From a checkpoint of a small contrastive audio-text model: text encoder activation gelu, batches of 128.
Rows from block 2 of the audio encoder of a small contrastive audio-text model, named by matrix and row number. Rows with one number belong to one neuron. Each number is 128 + 24 x the weight over its row's rms, rounded and kept within 0 to 255. All counts start at 0. Numbers have three digits each. After the name is the row's rms in percent of the matrix's.
After each neuron's rows are labels from the 100 clips, of 14976, where the neuron reaches its highest value: "strongest on" is what is common among them; "loudest band" is the band of the loudest frequency at the time of the peak. Only what is clearly more common there than usual is listed. The data: simulated sounds of rotating machines with and without faults. In brackets: how many of the 100.
# fc1: first MLP up (encoder.blocks.2.ff1.fc1.weight, 640x160), inputs 54-107
# fc2: first MLP down (encoder.blocks.2.ff1.fc2.weight, 160x640, transposed), outputs 54-107

fc1.252 093:109128094123128138128128128114109095128092124191140177090154088128128152128169128139104141128135102156128136128128128132128172112147091167128128185128113134147132
fc2.252 095:141174115147106128094128106104180120117128131158123129105128114128132159103157128128128144105126128128191095074128128120128065125125114128132110128152128128128132
strongest on: clipping (58); text has "clipped" (58); thin (high-pass) (45); turbine (35)
loudest band: 2000 to 4000 Hz (38)

fc1.556 109:128105103149102175188152126173074128093128148128131128117128128128128149128115173128173128083089128129175082128155158180146158128128103148128160128128128139128128
fc2.556 102:133129100141128128115128128106110184128134125128128141073118099084117160128103124135096128128128101128144113128118153128128128124155160128128161128105141129152161
strongest on: fan (59); thin (high-pass) (41); clipping (30); text has "clipped" (30)
loudest band: 1000 to 2000 Hz (38); 500 to 1000 Hz (33)

fc1.181 093:160128168128095132128128128184092166187097123128095149142128154164177121128118165128128128102121128071080172121111128128157128118156090097142152156128196128139103
fc2.181 097:125128176145147116143128100125101128128099130128128125091147128083143126128128128128128148137082131128131111149113163128128170139087156124088128104144128128177137
strongest on: pump (51); thin (high-pass) (42); fan (31)
loudest band: 500 to 1000 Hz (32)

fc1.531 100:107143130190128129130117109179101101167128193084128103087128140128174182074157165128128128128118078110116117155132171153112128128117121128151128128128128148113126
fc2.531 113:111085120107128157135109128134091155128129154122128128113139100128128147047128121107139126124075090128078111116128105137128140129114115142074128110118131153110134
strongest on: turbine (75); thin (high-pass) (32)
loudest band: 2000 to 4000 Hz (32); 4000 to 8000 Hz (28)

fc1.74 116:126080128107124151128128169148135106153114128131119149128126101088124150179141128128128128130128130128128111128143112128109128183140168088128128128090128128180128
fc2.74 137:128135143159163152140154101132112124130165157142128110102140107122147114127126121110149145116095096162129135134113106101141185095136118191096139091116149125128117
strongest on: text has "quiet" (66); rattle (56); conveyor (50); thin (high-pass) (49)
loudest band: 1000 to 2000 Hz (46); 2000 to 4000 Hz (31)

fc1.409 092:130147113104128128100128099079128094128141143128117058138128115128128112152128194173178128142128128159128128141128117128064062118103147153128171128143135128128096
fc2.409 078:147128142138136168128114113151099157143144134166135117128156127128135011139167121128128110079121078108134128150128152102141115128146110139135171128082145142128140
strongest on: fan (39); gearbox (37)
loudest band: 500 to 1000 Hz (37)

fc1.525 096:101153123116128128128150135164163091128088115128133154128128128128151128144128128145128128098103166128133111111145124060125079128128128112101128128138122108128104
fc2.525 094:128128120101143101180128144128091128128118148128142128128118132128140104143200151128134126085109116176101138128142128128117128128076104119091119128137128128128138
strongest on: bearing knock (61); air leak (48); thin (high-pass) (46)
loudest band: 4000 to 8000 Hz (44); 2000 to 4000 Hz (42)

fc1.530 102:112149128115098122136128128145106151128146070199095112159160105128153128165121150143188128148128160134168173128110130135118096128128128166112120100128128131119128
fc2.530 097:120128137097128132108128128128126174146156128128122100128092112128182143157077114112161134205140100119105131137128142081133112173152110079135130155147128156128128
strongest on: thin (high-pass) (74); conveyor (56); pump (32)
loudest band: 500 to 1000 Hz (40); 1000 to 2000 Hz (32)

fc1.555 097:128166128098151102128106168107128128165148128139098138161126173084137138095119128164114154127114134128128116114099129163116093124115154128107114103092082100128116
fc2.555 103:128128161111128128116128128134120158128143128156156076101159128119163131133141113128149094129128095062115144128159207091128087128114138073122128128098101144103128
strongest on: pump (85); state: normal (71)
loudest band: 250 to 500 Hz (34)

fc1.582 089:094141128160131169065126128128128128121167148192122142098109153144128121143114128143173116164106088106130137091128101172136128161128123159094141117114134128081126
fc2.582 073:152128128128127178118095129141102152125150128162128110128144128128128021135166106154128128081128118124116084171128162099128128139140127137158181128101128152128148
strongest on: reverberation (91); text has "room" (91); text has "reverberant" (91); conveyor (30)
loudest band: 1000 to 2000 Hz (43)

fc1.96 094:152128092128155128128128155127121129088161169137157128128128128124090089152115154128128128170146145128109128113135097128117142128128175129128113155128067128093128
fc2.96 096:144128095146082173128060107138128111117128159144149138104136145128094068144128088128108097153169112104152101146117133117134106128130128128128155128136164128093197
strongest on: muffled (low-pass) (73); conveyor (69); reverberation (62); text has "reverberant" (62)
loudest band: 250 to 500 Hz (43)

fc1.495 108:128109128156143098138142128128134128128145127128128136137128128128174160113117128142128128097087063088105128128128140128114148113169128128167139128143101143086128
fc2.495 108:099124090122083146112101128128105161142146137128128099124115105128128178085116128138128128107103102163141096105122111126128128128111107132140129128146103152128156
strongest on: state: normal (80); text has "fault" (80); gearbox (76); text has "thin" (36)
loudest band: 1000 to 2000 Hz (48)

fc1.223 104:192117128156149128139130131142114128128136148122128134145115128106178185128126132128128088088128096081094102113110104152121128120128120088185177156156101138145128
fc2.223 100:141112105128115153129128128128089153129138135111120099121110128128128169078104110128128155104111128150127088128135127131148151128132128128128138128154076131128154
strongest on: gearbox (76); clipping (40); text has "clipped" (40)
loudest band: 1000 to 2000 Hz (50)

fc1.197 101:112191187150064113151154102191113133147128128092151128128120133141128128128128145128091128135139081128086119128128104134132136115114110128147150128119128140168106
fc2.197 107:100062159093167117178128144136073138128128147113113114128138128096113127085115148135158124073096076132089139114149155128117128126128099099128128128081128138138172
strongest on: gearbox (29)
loudest band: 500 to 1000 Hz (34)

fc1.98 121:128128086139111110199128158092132119114141129115117128128128122174128078158128163110128159138128128101149145146121128099128148181128106128154128116145088168062110
fc2.98 141:074150093110080136144096079152128128104128128110139128114138128128128144128145146128118070165173128080148128130123152128159090145115120128066109142177150120120155
strongest on: conveyor (93); muffled (low-pass) (65)
loudest band: 250 to 500 Hz (35)

fc1.597 097:086088122128128123172109075100110128137119128161122128128095150118152165128111132128111112128128099128083135128128119164129128085092143128128179128165128093110118
fc2.597 097:109128128173128151034124142128128121176183124135104111126128128128128128101126098134128157126116170142179111128128126128119166136128087115128152136098128128118128
strongest on: speed: slow (82); conveyor (72)
loudest band: 1000 to 2000 Hz (63)

fc1.501 093:100177167128104089116128128128157138128098154170133101096128147121172128177117107101100104128121160128140128146128128094155170102083128142159110158121093117128091
fc2.501 084:134127117103139087169156162128122086128106128128129128128128134129142056171228140152168139097154085146079126128133129089115128128128141128128105128128128128128128
strongest on: bearing knock (53); air leak (46)
loudest band: 4000 to 8000 Hz (31); 2000 to 4000 Hz (29)

fc1.325 095:153166128171142131112128128181159124151128131159098099082125128135128107128108126128128152128120128083109115128116120161128145109128119177146128131128128130128130
fc2.325 065:096128149128123128128195109128133182150103134128128128100116128128128128147094128144101128128061080148155128132147148148128128128131147182072118107141128161128132
strongest on: text has "speed" (77); speed: medium (73); pump (60)
loudest band: 500 to 1000 Hz (38)

fc1.243 096:093125128150150128128155128123131133134114128153160128135121128128128155092149139128160128091143131105128128128128144188130165128161115102128186139111190086129141
fc2.243 088:140128128128155135099150128107155178132128118128123156115103105147115130116072121157128155128128128179178130137128128128133144147136171167125165128128141128139178
strongest on: speed: slow (62); thin (high-pass) (40); grinding (40); machine: pump (33)
loudest band: 1000 to 2000 Hz (47); 500 to 1000 Hz (40)

fc1.490 102:141113092128145126128128126078161134173159128155085097100118128121128163128128128053128128164128073090091128128128097128128128128184128115128079123128128149106128
fc2.490 096:115131128104146128095141128128099125128128137150091128208128149101127193128128138111128125123111088092128171107083121194134107128083111128096132058109112128113179
strongest on: state: faulty (89); rattle (80); piston engine (37)
loudest band: 1000 to 2000 Hz (39); 500 to 1000 Hz (38)

fc1.202 125:127107103156134177100173103128128128082132128088128177076078128109132098128151150153164128128128171094107098090099128128102152118114126128128103092128128152128128
fc2.202 161:128109115164140128128127132074087123097128132138133128080123100125167093110149093110133128097107102128061128120128133124110128105152153164135148128104149111153127
strongest on: reverberation (64); text has "reverberant" (64); conveyor (63); thin (high-pass) (41)
loudest band: 1000 to 2000 Hz (59)

fc1.384 105:155153097128150133099079110118109128078162095152102092161114128131128084128087153128173115153128160128107152108086081097145136174128143156103094128118078151115120
fc2.384 104:129119104151073194139098107144131106124141132128153162128128124121114087125159104091108073165128128116140098175128118128128120128104128128117148128152142100078204
strongest on: muffled (low-pass) (84); conveyor (69)
loudest band: 500 to 1000 Hz (32)

fc1.464 087:128143101147095085141128097128128119128171091128128157105099169100134128128150160181128092128128051083139128113150131167128128168113155117130155128103162148115128
fc2.464 072:128107128150175149106128141139118167128147128153128115089132128128128119128128129128128128128111080143176111149128171088128162109165155128128169131106141127135173
strongest on: gearbox (94); state: normal (72); text has "fault" (72)
loudest band: 500 to 1000 Hz (55); 1000 to 2000 Hz (41)

fc1.141 088:116145128128128154128128171106151128106109128180107121087128128128145082149128157128125158128108103155102159103128128128097086138127145139090171115156115128091128
fc2.141 073:137128151121131156148109128128095127128153143128128128126128128128128027121214122141152128078118097128128128154119136079128128128134128139127146128079113128122149
strongest on: fan (37); grinding (36)
loudest band: 2000 to 4000 Hz (38)

fc1.212 090:103133153142113187149126112128128128128165128140139128127124085128128059104128128154124119145128128128121135128136115104088128128167125127101128095109128105109128
fc2.212 085:126128085153136159096128089128155120125138125123138158110129117129116105128099113139104128126099128129128136162145165128126094128128128148091149124108159128078170
strongest on: reverberation (83); text has "room" (83); text has "reverberant" (83); quiet level (68)
loudest band: 500 to 1000 Hz (51); 1000 to 2000 Hz (43)

fc1.468 127:110104127128118128128186128157078128100137115143128166094109145133102106166141100143128117164088128128104111126101102154072104137128128106128128148154094142128107
fc2.468 128:128102135139134171128136106081100116124164128148141092128163128151141080132151128112151139110116087128074128128125134130136110089128146128128147128171138128128103
strongest on: reverberation (89); text has "room" (89); text has "reverberant" (89); speed: slow (66)
loudest band: 1000 to 2000 Hz (39)

fc1.151 114:107128175115093096147154128195110164128108108128128128132123151177161128139128087150128134138155109128128180129128128128139138128128120107128128143125139083152128
fc2.151 129:113098128128128092153123127160108128097134124115117128069113134095146118091128119079128150128092128167131154139134174128118159128112109148070078128115153128188158
strongest on: pump (67); bearing knock (34); text has "thin" (30)
loudest band: 2000 to 4000 Hz (32)

fc1.0 092:111164169147128139160114128156128087128128128128161131128128117128154077158115139107128098128128130148128128138128154092128132094080146128128117179154128142147079
fc2.0 092:096107128102144101196137154172105119150111156102123128112142139116127060118196150128128128083103083128075128122138131115118147139080101133058115128128152147116128
strongest on: turbine (86); quiet level (81)
loudest band: 2000 to 4000 Hz (45)

fc1.403 095:153096128077128119144170178128128128125094128128108128148083160166126128198167128178128101128161143128128090130122145117128128128128128128117107113142128146192128
fc2.403 075:159154106103128128156128161152103128128113128129151128128141123098128066134204128128133134077113129128095128128123090114128128115128110141122128128124123167104143
strongest on: turbine (78); reverberation (66); text has "room" (66); text has "reverberant" (66)
loudest band: 2000 to 4000 Hz (39); 4000 to 8000 Hz (27)

fc1.309 106:128117075088128150166128174114145128128098130152085122112128128128127120178126075092123105133169161170128121116139088135146173119106115158138156109128077134151159
fc2.309 099:165158128165136138144073128114115128103127144128145111128123113096153149187166120128136106158174144135110085136116128110116153141132174139161117171128156110151171
strongest on: conveyor (79); thin (high-pass) (43)
loudest band: 1000 to 2000 Hz (56)

fc1.188 101:124128110168091102128179145153128114128140158161128122138167148125178182118157128128128097128119104097128087150108111128128128158155128061153128128128128140120128
fc2.188 126:121119102149128132115132121184124174106130128142140104096128108062116177064128162128128128172103110128128097128107105136089186142124118127128134131173117128163139
strongest on: clipping (77); text has "clipped" (77); conveyor (65); thin (high-pass) (35)
loudest band: 1000 to 2000 Hz (59)

fc1.323 112:169114077129123112120128066133128124109128100128128128132075128144128158127127079125091128128175108156088128157128145093103092128109112115105128128116128128128120
fc2.323 124:107162133121128128143140145128110127155121112156128166128128166105069191130145128108109128066098124119128128127158088128100128107100108116127092128145128149129152
strongest on: piston engine (56); thin (high-pass) (51)
loudest band: 2000 to 4000 Hz (34)

fc1.371 090:128143152143128198128128128148128125105134134146165166128154101128128073128129128129134115173106105157128128107100128112128128099157151142155128128128128131128134
fc2.371 077:128134121128161128092128088122153139155128128118128156128126130145128136143089122141095125117091104128150156128168166128128100128118162128111128138115139157128166
strongest on: muffled (low-pass) (89); pump (76)
loudest band: 500 to 1000 Hz (48); 250 to 500 Hz (35)

fc1.187 095:156128128153128128115157121184110148134150128120118105165119128122128146115112128128082132085116168119102128128134112117122128139099104128118110128128128136169113
fc2.187 100:128156128116128089142116150170117151122128128123159110109120152111112159071128171163128106129094128194079149128140128101100128128084074116075100124128126142141140
strongest on: turbine (87); thin (high-pass) (57)
loudest band: 4000 to 8000 Hz (50); 2000 to 4000 Hz (47)

fc1.583 101:112108125128100190145167128166091083128128128104128128098114124096093108113115167082152128128169128123121128128128135100090087143128161128128081128112128128128142
fc2.583 114:130108135155128160156127096092106130110120128119128128070123095107161114128112136095155089062104134128072154104148135099119128128161144128089112114105162086152093
strongest on: speed: fast (76); thin (high-pass) (54)
loudest band: 1000 to 2000 Hz (44); 500 to 1000 Hz (32)

fc1.61 102:108152084119123132131152128088154128102128105128101162139128138101123098086158132162089162128154116128128128130128097111124149161082128153105086106100107120133144
fc2.61 109:128128076128122125182142142080139085113090128126145127114128133137135130120188128128128128124128128144101138130128135129119131128139151128128128150099201117155128
strongest on: thin (high-pass) (92); conveyor (63)
loudest band: 500 to 1000 Hz (34); 1000 to 2000 Hz (32)

fc1.127 089:128128125128090112128166140138106157124152156155129142107115116128128092068167172128164155157128105176128124094128128128118089128128128123114106128128159128132085
fc2.127 091:133128120128128154189098126128078128122138128153138128128159125128128021115194123140128100066098103132128128140133142106114116150118116136122140116090153128128130
strongest on: fan (49); thin (high-pass) (40); bearing knock (33)
loudest band: 2000 to 4000 Hz (32)

fc1.334 111:116102099128128128098162098130134166146149128147128154128131128103153190150128159140186147093164143114136137086161128128159191109115128153141128084128113107135128
fc2.334 131:129128116148127123120149115109128122118143128120105128128163107077128156118115128118143128128106076147114128128098122169116182126167143177120154098124146120161128
strongest on: conveyor (85); muffled (low-pass) (35)
loudest band: 1000 to 2000 Hz (65); 500 to 1000 Hz (33)

fc1.230 101:128140128128128128128089109123116158128128142162087128143128128128128157117120086128072085139164191128127103157148113114115112128093112116128128143128202100128128
fc2.230 105:143147118151129114143140144122123129138127071139170151099143149151073176166168109128083136099125128143100153142152128129103133128110080112105111198152111149128097
strongest on: speed: slow (64); thin (high-pass) (59); compressor (54)
loudest band: 2000 to 4000 Hz (42)

fc1.431 091:099128168128127149076131125128128148120128118128123128128147152128128128094146141102107144104103128122067167128150116065155096128128124128098174092161117137142128
fc2.431 086:128123157128128092172115180169108116128104147135128128128118120128138068128166128128143130113101102128128152128079128128128128128133103137128121101128128149127128
strongest on: compressor (47); bearing knock (41); air leak (32)
loudest band: 2000 to 4000 Hz (44)

fc1.586 095:146164172134128128125128128154128079128066128127101128135128162116128178128128145107126128105128128158121102091101094130128180100127128128149156141128128128100128
fc2.586 097:128128119151118128139138128128128155112123144164128166133132177128135174102128086175128166110109142180087121128128138128128098122128128174128148158166111128113168
strongest on: compressor (56); thin (high-pass) (38)
loudest band: 2000 to 4000 Hz (35)

fc1.297 099:109103137128128128128155128134116129192201128128119116128156066128142173154128135130128111120142128149125122128128128184145092128142151128128160128168113128079074
fc2.297 098:181128074128130149064158136128128128164160128128112128117128138128091128101128153134125128153128097150144062162110104123151128122178087115099120110126128165128132
strongest on: conveyor (73); thin (high-pass) (45)
loudest band: 1000 to 2000 Hz (69)

fc1.439 090:128128143177128161121128159167116130107169158147133118157098132161116154104128108128128128128105128079153128165082118140125130171113101128126066093128101128128169
fc2.439 076:128147128128128146128112083114135106099150128124177106113157128112116194116128161094128133183086128101116095129128085128128121134128153100116128137128096145128128
strongest on: pump (55); muffled (low-pass) (50); rattle (39)
loudest band: 500 to 1000 Hz (47)

fc1.565 091:128128103134159137128103177128128151128128128104124169110093138130099114128078140149113128162128166144128165114058075128128183110179128107128128137128112128128177
fc2.565 098:128121123128118128163084138096086085128126117162141165127128128097167141132144128128128128131152124128093085138121122082089172125145174128174120128128123117139128
strongest on: quiet level (97); conveyor (61); rattle (37); thin (high-pass) (29)
loudest band: 1000 to 2000 Hz (68)

fc1.630 103:128128101163163107128166137128128128106128122103113108151136128128103175128100140128128128089170128128181038085171151166158161100181140098120135093128107128128128
fc2.630 106:123128076128128107128149126135109148132128123128128152128158128082128205107128087128128148110121120128137116081128128158144094084109089183159136109128128128109128
strongest on: clipping (56); text has "clipped" (56); conveyor (50); rattle (35)
loudest band: 1000 to 2000 Hz (52)

fc1.503 090:116152161102081140118128128193123128128105136127128087122093119187128128150142128081107145114099109163149127128161121128125067153092126110128128128128178134135088
fc2.503 087:131128128107140141165115128159090130118146141130129128128159128118128049128188151145128128062101103137113122122128146098146108153103075154103128121089128154120148
strongest on: air leak (45); turbine (39); bearing knock (33)
loudest band: 2000 to 4000 Hz (36)

fc1.595 099:121097128162159128128162144128128128141102097112128113134128128128128128097127129161106128128128154132170128128096124164162159077127128128128128153128128137128144
fc2.595 099:107139128127118101118162129128153139129099148111134114136123124141128195128113128176128173095128119131170128094125133178128120128114142211128128115128099128128154
strongest on: clipping (50); text has "clipped" (50); conveyor (43); rattle (35)
loudest band: 1000 to 2000 Hz (44)

fc1.142 108:100120141156128112110091128128128112101128128106116129160154153128128160128111179148153128105083084160115128107184128147115104128097128135153138194112124164128119
fc2.142 109:128082134163123142111097128128099144131122155100128077128128128156131152127128103122130102104125110128156128103122137103146149099125169142128126128164128139128101
strongest on: state: normal (80); gearbox (79); clipping (35); text has "clipped" (35)
loudest band: 500 to 1000 Hz (44); 1000 to 2000 Hz (32)

fc1.545 091:128135128148134131116128127136109122111128123173128128129128157104095066125095097114128162128098128111089183104128101182144100151153116152128170111151128115128132
fc2.545 069:124121168128128167128107113156157128128152133143140142128144101128128060117162128150118106115118096128164117165128128076151117145151134121110148128087145128128162
strongest on: pump (44); rattle (32)
loudest band: 500 to 1000 Hz (36)

fc1.206 099:128122146129155128126112128102120128152128128128137162097101117094174128128115116100135168120169074080093128148128147154114152096090084128165141143182116106102128
fc2.206 098:123136128128134128111128128113128163114128170175123128156137172161104179101128099128128178113128121121128140128128124172128103156120147148160128088137095128095187
strongest on: rattle (49); clipping (25); text has "clipped" (25)
loudest band: 1000 to 2000 Hz (33)

fc1.56 109:128141164109105128121128133141103141128128095173125129137128133106124128158128095143139128128135128128128149119119128149133128128106128128128196109128186128142136
fc2.56 116:139128146128122143128128137120128155123128120128129119128158128128176184108128119128131115133108128174072128128128128128097090128128114123139161128176098114143128
strongest on: thin (high-pass) (54); conveyor (39); compressor (35)
loudest band: 2000 to 4000 Hz (54)

fc1.423 094:138128128128124128139163116085142074090144127155104159128088124135128082149128145132145121099128196174157138131090104115155151128128143147155128172126111119149128
fc2.423 085:159156124123128128166130161146111106100128128128143128135128154091128128121234137128152128104123161170114115136128082107107142148084118128128104128128121128128171
strongest on: turbine (43); conveyor (35)
loudest band: 2000 to 4000 Hz (30); 4000 to 8000 Hz (25)

fc1.364 100:147120096116131128195128108118126164122162110127132102148137083153150128095176132195163173099124113128156143128118157128100106128128128128128163167105138105128128
fc2.364 092:134095103131177128118128128109114138119111128123128119128128128124119161128090106128103128091126078117170128095128128128144114128128187143161130145128156137128128
strongest on: fan (53); muffled (low-pass) (45)
loudest band: 250 to 500 Hz (31)

fc1.476 099:128137170136128102087128128128168128156134108139158067128141134128155128128100091128106128106132178158128149147113173060184162128078128128189128158117085141143152
fc2.476 098:128128162128128124166100118128107147159134148128109113138130143150128170152169090191113128128143128149084128120104144100144136128106128153120094165159110067118143
strongest on: state: faulty (95); bearing knock (53); rattle (52); air leak (38)
loudest band: 2000 to 4000 Hz (30)

fc1.166 087:128145092108155158128128128128128088068128146121104129128079128139137164090128128129128128140128172147093174081128128098128092071093134128084128093131130127128125
fc2.166 073:128142128155128124188128172128106094141105128149188128128093117098143126180154128123128110141143098166077128128092128136142145124128141149128122132128179128128128
strongest on: thin (high-pass) (92); piston engine (32)
loudest band: 1000 to 2000 Hz (38); 2000 to 4000 Hz (29)

fc1.548 105:128095099120099210093158128154100150130128128060128128124081128128134128128104125097162128128128172128156128096101128095128097120114128087147140110128128136128141
fc2.548 135:123114128128156128149128128087083128093132102128128150076123105122158128116158123098128128103097111128079143148128108128082085093128128184120120091101168127158098
strongest on: reverberation (72); text has "room" (72); text has "reverberant" (72); thin (high-pass) (64)
loudest band: 1000 to 2000 Hz (40)

fc1.380 090:128128135128102136138091128128123128157109118094118107107138156167151149146116170082128128125109113076143128128098128128133128163128169138128128129098103147132128
fc2.380 079:148128128165128141092128128097097128128143103159143128110128113128137099169128090119109128128128128128161101144128128106134136132128143128195124164128128120144128
strongest on: reverberation (85); text has "reverberant" (85); gearbox (61); clipping (44)
loudest band: 1000 to 2000 Hz (43); 500 to 1000 Hz (33)

fc1.240 110:128151100125137175128151158141186108182130128136128139121128128160108131138162144152070128109128128131128090133093128142128147145136114111123141128092186128128119
fc2.240 109:153149144124178128119187154142166153119143136127122079128128111128130170097087150128125130128063128128148138138128121095156153128154134128050128090124150128127105
strongest on: state: faulty (98); speed: fast (68); rattle (51); grinding (49)
loudest band: 1000 to 2000 Hz (33)

fc1.148 094:128128128122128133128128139101128200144109130117128126133157141104153128088100161117173128122096130104145153128128128128111154128167152128153150128128167141128170
fc2.148 089:135128110128137137105110118128156174128126142138127128091111128159130119128085100157128128128128116128141128128110169122107103128128166172161159127122128128135173
strongest on: fan (61)
loudest band: 500 to 1000 Hz (36)

fc1.22 081:152169128128128128128128172128163124087128110147091128155101128128134128128105112128128163111128128128139128128085128139128158152120149128094128092102128128105128
fc2.22 083:108145068070126128128114117128165114095156197088150096132120123122102173071104102128128128158094112123131142146128099128135128149128103147095143138128128152128151
strongest on: rattle (63); thin (high-pass) (32); conveyor (30); muffled (low-pass) (28)
loudest band: 1000 to 2000 Hz (57); 500 to 1000 Hz (38)

fc1.208 093:128105082128128128128093142128182122134142128142100146128072128128081128119128121161128128113128082072162128156089167128084128156114128146078128141170164134125128
fc2.208 080:128131035128152128094145128128129142097147141135128064128124128127143178103091104145122128132085126128099128128162160128113082128099174106120160120123090128109128
strongest on: quiet level (100); pump (39)
loudest band: 500 to 1000 Hz (38); 1000 to 2000 Hz (34)

fc1.263 102:101128104128108128128128151141158077132130118093114108128128126100141128138128166091145163144128124103128112085126144137128098141097120211128130128119128109155141
fc2.263 139:117128148138128135164127149096118093125100128129165139105128137124154141110135125115172102069112092128078128125162132110089128140128137143100132135094165098151128
strongest on: quiet level (98); gearbox (45); turbine (41)
loudest band: 1000 to 2000 Hz (44)

fc1.145 094:128128137100136097128128101128090128115168128128131118085130106128128128102128128128104086136158079106126128175124109128097123158150084128128149128106100155111102
fc2.145 090:156086128145181128119128148144111147149149128128104113121128126097120124104126128106088128094127094150201108128128141105137171111128128097108145128143140128128128
strongest on: gearbox (78)
loudest band: 500 to 1000 Hz (58); 1000 to 2000 Hz (36)

fc1.414 121:118122128139128108128128136199128140115128113128112109152193128128170145137128146126167093128093128067155128128128079128128128110137112128103128123132168128159103
fc2.414 158:153120143144125140098174128175158144128128128126122091102134137085159165142112128105128135128089128128118128115109104117117195113128130143093123114159128128128109
strongest on: clipping (77); text has "clipped" (77); conveyor (56); thin (high-pass) (31)
loudest band: 1000 to 2000 Hz (56)

fc1.342 100:128144128120168123128128094128110128132128128128128128128144128156096104128119128154128161096105128128142128105139157165139198136128115128128162094144180100164152
fc2.342 085:114128128134128126134155128109145164128128157092147128128128128139128155098088128154128128128128128128149128107117164128099128128127169179128159143141128128107196
strongest on: fan (70); thin (high-pass) (61)
loudest band: 1000 to 2000 Hz (37); 500 to 1000 Hz (34)

fc1.562 087:129140128125090128128182128128141109123130105134112089128153128151150078152128128128128123108167109153119128144115084151111094145137155105082160148148128147090141
fc2.562 068:136149128128157171139128128136105128128129128128152131106133149130151089128197123115128128098119134128130088148110123087128119148128100156148125128093128152158136
strongest on: clipping (71); text has "clipped" (71); gearbox (45)
loudest band: 1000 to 2000 Hz (36)

fc1.387 105:104128128128128128141136161102191128129128124159126130115064157147128099188163128147128150128128169128135155128128112105076172153094166160128110136108104128133143
fc2.387 119:148161128128103128164128159088111108114105137124180128128136143128085109161181128152137120128165118143153111120113128162133158128114144140128110147128159162128180
strongest on: reverberation (89); text has "room" (89); text has "reverberant" (89); thin (high-pass) (46)
loudest band: 2000 to 4000 Hz (40)

fc1.126 090:128145128128128164147160103128128138112128153150155119132080128105100128128119128165128138128119128128128153046119137130151146109180145138128171096128172128128143
fc2.126 069:128120124157138148110128128128180173123116149124128128128128121136128128089091128146128139128094118128140129145128174128128128142124156166127144140128156117128185
strongest on: rattle (44); thin (high-pass) (34); grinding (33); pump (31)
loudest band: 1000 to 2000 Hz (42); 500 to 1000 Hz (41)

fc1.578 121:083128128121089124146175141128128124106095128097188142086128107095148097191128128128128186147128147128128131090128097142093128127150128115128130125141111128133092
fc2.578 134:128142130151128170128124112078110139110128114163133128079151093131130082128179077100146142128102063128076128131128128155115128128155128191112128128127181128162101
strongest on: state: faulty (85); reverberation (62); text has "room" (62); text has "reverberant" (62)
loudest band: 2000 to 4000 Hz (28)

fc1.15 099:136143154128135104144126128128098136118109174072128084099168128128088146102127159079140128093107034119097109163091111113128138128121169125173128141115115128131123
fc2.15 105:101082109101128128182128158140089125119151165112136116128136128128135147080104148112145142094111068128074128118146137124128128121128098094104128142103128150106128
strongest on: state: normal (75); text has "fault" (75); turbine (46); machine: electric motor (34)
loudest band: 1000 to 2000 Hz (39)